Weights of a small multi-label image tagger: 7.4M parameters, width 320.
Rows from block 2, named by matrix and row number. Rows with one number belong to one neuron. Each number is 500 + 25 x the weight over its row's rms, rounded and kept within 0 to 999. All counts start at 0. Numbers have three digits each. After the name is the row's rms in percent of the matrix's.
# fc1: MLP up (model.blocks.2.mlp.fc1.weight, 1280x320), inputs 0-24
# fc2: MLP down (model.blocks.2.mlp.fc2.weight, 320x1280, transposed), outputs 0-24
fc1.1007 088:543530568552500500460533500500500564500500500483557452500550500488500500500
fc2.1007 088:500500500500500539575500500500500500500520500500500500500500500534500500449
fc1.1008 099:413500403500500500500500555439500500531471500500500500500500500500530500463
fc2.1008 112:500554500500500500586500500500500500444500458500500555500500500481461500500
fc1.1009 110:508500500500488500500500500500500415500500500500500542500500500500500508500
fc2.1009 127:500500527500428500532500555485500500500500540563528500500500500500500420500
fc1.1010 094:452500500500500538543470500500500437500500500456517500500500430500500500500
fc2.1010 094:514499500500500500500430541500500540500500500500500500500500500500500537500
fc1.1011 100:500500500500465500393500538528550500500500500500434500478500570500500500477
fc2.1011 115:578466500500500556500535500561500500500452500500500500500500500504500500500
fc1.1012 078:500500500500500469465500500500500555500500500500500487500500500538500500500
fc2.1012 084:500500500500500500500500500500500471500500500500500500547500425500500500500
fc1.1013 094:445460500500500511500500427453566455500500453500500410500500500500401546563
fc2.1013 093:549500500542553451557500500500429500500500500500500500500500500500500500500
fc1.1014 066:500500419500500528449500533500500529483536500487500500488500500500456500471
fc2.1014 074:563475500500500500500500475500500500542500500500500456500556500539500500500
fc1.1015 065:432500403500500538448500500500500500500500500500500500443500500500500500500
fc2.1015 076:500500500500500500500500500500455614500500500500528500544500500500500500527
fc1.1016 097:500500454500500500500500500500500535500500525500500522500471428500500500500
fc2.1016 089:568500500500500461500500500500567573500500500500500500500500561500500500551
fc1.1017 124:500472494565440507500500477500500500537484500500500465500500500500500500500
fc2.1017 142:566500500500500399500500539500500497500500534544500500500500500555465500500
fc1.1018 043:500500416460533500500500500500500500500500500500500572500602500500500500500
fc2.1018 052:500465500467500500500500500500500500500500469500500500500431500480500444458
fc1.1019 096:433557500500500500500448559462500500500500500500500554500463500461500500514
fc2.1019 102:500500500500500500500500520500461500500500500433537500426500443500500500500
fc1.1020 057:500500500500446500500540500500500500538500500500500460500456535575500500500
fc2.1020 071:500500514451500500500470500500500500500500553500500526500500500500500451509
fc1.1021 077:433516500500500500500473500500467551500500500531500500500500442500500500500
fc2.1021 081:537439500533500500556500500449500500434500500500500500443500500500500500442
fc1.1022 117:500500500500524515545500537500554500500465500500500500500530540436500544556
fc2.1022 106:500500458503500576500509433500500500500500500611489515500537500500500500500
fc1.1023 086:500500500500484500500571500545515500546545500500500522500500553532500500500
fc2.1023 091:472452434500500500500500500500500500500500472430500500500500500539500500500
fc1.1024 080:537500500500500500500500500500500500500455500500500500500500500425538500500
fc2.1024 082:500500500446457464488500500539500500545551500500500500500500500500500568500
fc1.1025 082:500548500500458500500500500467500500485456500529467500531500500500500500500
fc2.1025 076:532500466432500500500500500500500500545571500500500500500500500500534500500
fc1.1026 078:500500500500529456500524500431500500500459500500500500500500544500500500500
fc2.1026 083:500500500500469532500500542539500454500500500485500500500500461472500500500
fc1.1027 077:500500454500500500500500500500500500500500500533500500438524529500500459500
fc2.1027 072:547500500500500500500500500500519541500500500439500500554500500500500461500
fc1.1028 081:500500500500433449500500500500500500500437500500500500500500520500500427500
fc2.1028 072:500500500500500500500500500500500500500388500458500500455500476500542500525
fc1.1029 130:500469469500525500538487500520500466500500500500500500500490500540441516448
fc2.1029 105:500500558500557500500500579500500500487500500500507453514500500466542500493
fc1.1030 126:500500500500500500521500500570456500500500500526500500455500500500500540500
fc2.1030 096:537500500500500500500500500500500500446525500489500500500500451500500505500
fc1.1031 056:500500449500500500500500500453475500500500411500500500500500500500500500458
fc2.1031 053:500500500500572500500533500458500500500500500524500500500500458500464549500
fc1.1032 103:500465554447500544500500517500436500500431500500500500534500468500448433500
fc2.1032 088:500561500500500500541485512500500500500484500437500500500500500500500500527
fc1.1033 068:500443500500500477500500478500500500500546500500536500500500500500500596500
fc2.1033 077:500550500500500500500500500500475467500500500500500500511500500500552500500
fc1.1034 045:500456500500500500500500436500500500500500500500461547452500500476500500500
fc2.1034 056:544500500458500500554555500500500500500500500437500485500437500500500500500
fc1.1035 060:561500464500500500440500500500500500500529500500500565500500417500500520500
fc2.1035 068:500500500500500500512458500500500500522441500500500500500500551500500420500
fc1.1036 083:554542500456500500500500500500500500500476500500500500500500500508524500500
fc2.1036 095:500500500500500500500500500500529500500500500517500500500500479500500500485
fc1.1037 052:500500500500500500500500500500500524500500500463500500500500500500500500500
fc2.1037 054:500500579500500500500500500500500520500500500500500500500500500500500500500
fc1.1038 150:500474557500435450446500500517500500500531500500500500500557444476486555538
fc2.1038 131:500434414528500554569500500554500433500526500500500546519500500500500420500
fc1.1039 128:470500500500500500500500550500500500552500500500500468500500500483430500542
fc2.1039 107:500500500500477500470456494500500500500500480471560500500500500500500549444
fc1.1040 090:500500500550500450500527500500500500500465521500500500518486500420500500500
fc2.1040 093:475500500500500500500435456500446554500526500500500430475500500579500486531
fc1.1041 118:500500464500477500457500500500500500500476500500500527500500500477500500500
fc2.1041 106:500500500497572500500500500500533500500515477463500500479500500526534500450
fc1.1042 047:500500407500500567500500455500461500500500500500500500559531500500526500500
fc2.1042 060:500500580500450435459460500500500500500500500416544500468458500500500500500
fc1.1043 087:500500464500414574500500541500500500476500474500500500538546432426500500500
fc2.1043 094:536523500500500500500500500500500500500500500510500549500500500535500500500
fc1.1044 079:500500500500445500500500500500500500534583500500500444449540500565500491464
fc2.1044 114:500541500500500500500500500570500471440500500500500500438472442537508500500
fc1.1045 049:500500500500500563574521500500500539500541525500500500500500500500500500500
fc2.1045 052:447470500500500447500500480500500500500500500500500500500500500500545500500
fc1.1046 116:500500500500500500464500500500500439437500500566500537500523500472500549500
fc2.1046 115:500500540500500500500450500573500558551500500500500500500500477500500500500
fc1.1047 118:560500500500445500539500500500500500573500500500500489463465521500500500514
fc2.1047 102:500450500571500500500500500500500500500528500500500500500500500476500500500
fc1.1048 097:500500500500436500548500500484432500500500524500542500500529446500492500500
fc2.1048 104:433461500500441500500447500500520500500500485500500500500500500500500500500
fc1.1049 097:500500500500377500500504500447500500500500500500500500500553500500500495500
fc2.1049 092:500470408500578483500500500525500500581500500505500500500568500500500443500
fc1.1050 083:500500420550551589500500463500464500500471500500450500500520449500500500500
fc2.1050 081:500470500460500475500455588500476500460500500500547500500500500500500500461
fc1.1051 083:564500534500500500500455500500500500450533500518500500500500500500544500500
fc2.1051 095:500500500500500500500500500500500500500500500500500443500500525500500500500
fc1.1052 056:461500500500500500436572452500500500482547500500433500500500500500500468500
fc2.1052 070:546500554451547500500467500500546500500477500500539542500451547500500500482
fc1.1053 078:467479523500500572500500546500500500571500549500500500500545500500500500500
fc2.1053 074:500475490468500500500500547587452500500500464500500500474500450500500500570
fc1.1054 114:500500545549469500500500500500500500500500500500500500500500566500517500556
fc2.1054 106:500500443500525500468483500540486500500500500500500524544500500500500500500
fc1.1055 136:511500552500475500500500500500500500500483500556500500500500508500521500552
fc2.1055 130:500446500500500554500499454500516500500582500500500500548500431500500500500
fc1.1056 082:500500500500500452500500500444486500512500500461500500500546500531500500500
fc2.1056 096:500500500446502545500500500464500544460500500500500514500500500500454556527
fc1.1057 088:500500458544500500500500538500500458500500500500543500500500500500500500500
fc2.1057 087:500500500461500500500500500500500500451440500500500589500500500500500500500
fc1.1058 085:557464500500500500500500500436555500500500500500500500469500500500545500500
fc2.1058 075:500500500484462500500500500500470500500500500500500500500500500500500500507
fc1.1059 103:411500500500500500500509500500450500500500557500500500435500468500500500500
fc2.1059 102:500500500499500472423500557500500540436460500500544556500418500500528500500
fc1.1060 105:500476500500471557500477478570496500500549497500500500500500500500487500555
fc2.1060 095:532500500500500500500500500483515500500500501521500500542500457545500474500
fc1.1061 122:500500500500482500586500500538500500523500500522450474488500500500500445551
fc2.1061 095:500500500544500505430500460500500500500546442461538500500500500500500484500
fc1.1062 068:456500500500445483500500500435500500500500444500500500500500500500500545500
fc2.1062 069:500500500500557500500500500499500500500500500500500460500530500500500500500
fc1.1063 120:442568500533500500500540500500519500500475500500514500471571612500500500500
fc2.1063 114:500500500500500500500455574521500489500500485500500525500486500500500500571
fc1.1064 108:500500500500541510470500500500500500500500500500500500500445583500500500500
fc2.1064 119:460500500500500538500500500500500500500500587500500489486500558500521500579
fc1.1065 106:500517547500476500500500500500500500500500500500500531500500500500500534535
fc2.1065 109:500500500500500500447500500500500500500500500500602500500500520500500500500
fc1.1066 137:500500500500500500528500500500500451500435509500500500486500500479569500500
fc2.1066 120:500500500500500500500500558500500547476500500500435500541500527560500529455
fc1.1067 075:535500500500473491500479500500456548500500427500485515500500500500500500500
fc2.1067 071:500563500518500500500525500498500500500500500500500500595500546500500500500
fc1.1068 157:500500500500560500500543500500466480508500500465500488495500524430500500500
fc2.1068 131:500500500500500478500500445500540500552452500561500500500500500582548500509
fc1.1069 043:500420500500500527500500500500500500500500500500500500555500500453500500500
fc2.1069 061:500584500500500500500500500500530500500500500500500500531500534500546500534
fc1.1070 118:500500500500500500523500500500446500567538500536500500500500500526500460500
fc2.1070 122:500500470500500446500500500520548500500520500500500573491477500500500500500
fc1.1071 081:500430500500500500542463500500495500500500500500577451523508500543500569500
fc2.1071 082:500500518500500500500500500500500460533500500500500500500500500500500500500
fc1.1072 146:500556500500529485500500500446500472500500551500528500500500444500473475500
fc2.1072 112:500500527500500500455573500500500500500500500556500470500500500521488500458
fc1.1073 071:500500500500500500552500450500500500500500500558521500500500500500500500500
fc2.1073 096:537500500460562500500500500500500422449500500500501500500557500500500500500
fc1.1074 097:497500500500500500500500500500500500500568500500500500500500500500500500488
fc2.1074 148:504500500500500500459473500500500500500500457500538559500429500500500500500
fc1.1075 119:500500500500466500500523563500451500500500500500546500553500500500500500552
fc2.1075 149:500500500518500500500500500482500480500500500500396500500500559469454500500
fc1.1076 119:500526500500500561500500434489527500473500500482500500500548500500479500500
fc2.1076 105:539500594500500464500500563500435500495500497528500500500500453551500500535
fc1.1077 095:523500471514500500500492562500500520500500469500500440466472522527524500500
fc2.1077 100:500481500500535457542500500500500521500500500526500538500449500464500500480
fc1.1078 056:466461500500456500500481500500452500429500473500500551500500500441500500500
fc2.1078 062:500500541500500500500500451610500500557500500500529500500500500500500500500
fc1.1079 093:500500500500500406500500500500500500500500500565500500500500500468473524500
fc2.1079 107:500513500568500500500500500500500500500500500465578500551500500500591500500
fc1.1080 183:500500514500500527455500500500500567564500500460500500465527500468532500500
fc2.1080 127:483500500500500500500500500500467448500500500500500590500500500522500470500
fc1.1081 053:560500450500500500588500500500500500500500500500500500500413500500437500475
fc2.1081 065:500500500532500500500500500500500500500447500500500500500500500500500500500
fc1.1082 058:500500500500500500500500557500531500500500500541500500500500500500500500473
fc2.1082 071:500500500500500500500500500500482500500500500522500500500500500500500500500
fc1.1083 076:500500500500411500500500495500500500500500500500500500500453500500500500585
fc2.1083 081:500500500500500530453500500500500544500500543500551500500500526500465500459
fc1.1084 073:500550420500461500531500500500500500500448452500500500456500500500500500500
fc2.1084 084:453500529500542500452500500500500500500500500486449500431478527500500500500
fc1.1085 193:544551500500500485525500456486454500500500536531500526500500546500464500500
fc2.1085 169:462456500474500557515500500511500477500500500531500520500500500500500500500
fc1.1086 115:500534500500500429500500500500414500507500500500500500500542500500448476500
fc2.1086 115:500500451500500500500500500499500489500548516500500448500479500530500500500
fc1.1087 091:500500500500532500524500500428500500524500500438500500500526527500500500510
fc2.1087 085:500500519500469500500500471500500500500500500542500500500500500500500500500
fc1.1088 079:500414500500500500500491500500507450500500402448500500500500500500500500500
fc2.1088 093:500500500500500486500500554500500500474500500500500500543500500530500465500
fc1.1089 040:500500500500500500500500500500539526500500500500500500500500500500500500500
fc2.1089 052:524535500500500500500500453534500521500500500500500500500500451542515500500
fc1.1090 088:500500500531500500500500500462500432500524543500500500500500528555500500500
fc2.1090 086:500572500500500500459500487500555500500500537500500441550500500500500500500
fc1.1091 143:516500554500500494500500500458500510455555500500500520500484500500562500513
fc2.1091 138:500500500500500500500500457500482500500500500500500500500500510500427500500
fc1.1092 073:500607500500500500500449500500500537500500500567500500500485500500500534500
fc2.1092 071:500448499500500500495500500500500500470500500500579500528500500500500483500
fc1.1093 106:500500548533500500581500500443500432500500500549500516500500513500447500561
fc2.1093 090:500500500500462500485500566500500500500500500500500500467500500500479530472
fc1.1094 174:500500500526500500554455500500500500538562500486500500487525430479500500500
fc2.1094 206:462500500474477500534467494520547500455500500500500525500493504485451500453
fc1.1095 118:483500500500474500471500536427500500500516500500500500500500500500500500540
fc2.1095 130:536500537500465500500500500432550500448500500500500500500518472500500500500
fc1.1096 097:500437500500535500540500500500500500500445500500500519500500500500500500500
fc2.1096 117:500500462500482534536500557500512500488531500500462500500500500500500500500
fc1.1097 046:500500500459413500500500434500500500571500500500500500500500500500500500500
fc2.1097 062:500500500586557500500500500534500500437466500415500500500445500522500500500
fc1.1098 097:500459500587500500500500500500447500500630500500522500500500500461500552500
fc2.1098 104:524456500500529500500500500500543500500500500500538500465500461500500500500
fc1.1099 075:537500565500500500500538461550470500500412435552500500503569500500500531559
fc2.1099 096:500500500500500500500500500500548500500537533500558541430500500500500543467
fc1.1100 094:500418500500500500500453500500500500500500435500566500474526500500500500500
fc2.1100 103:500480520500562495536470500457500500500500500486519500500462500500500513500
fc1.1101 120:500500500500500500500500500500500500500557557500552500500500500500521500500
fc2.1101 113:500538540500460500448500500500500425500500500500500500500470500500500500500
fc1.1102 128:516500500591500500500500500500500500449510505500426559500500500603528500500
fc2.1102 104:509554500405460471500500569500500468500500564500500500501500559500500500555
fc1.1103 131:536500500500500515500460500500500483500453545500500500500500500425500471500
fc2.1103 113:500500523514469512500500500500458500500500527500476460500445500518519537500
fc1.1104 128:500500500500500549500500504500510534500500500500500500500592500500500496500
fc2.1104 126:460500544500550500500553500463473442500500566500500500500524500500500500500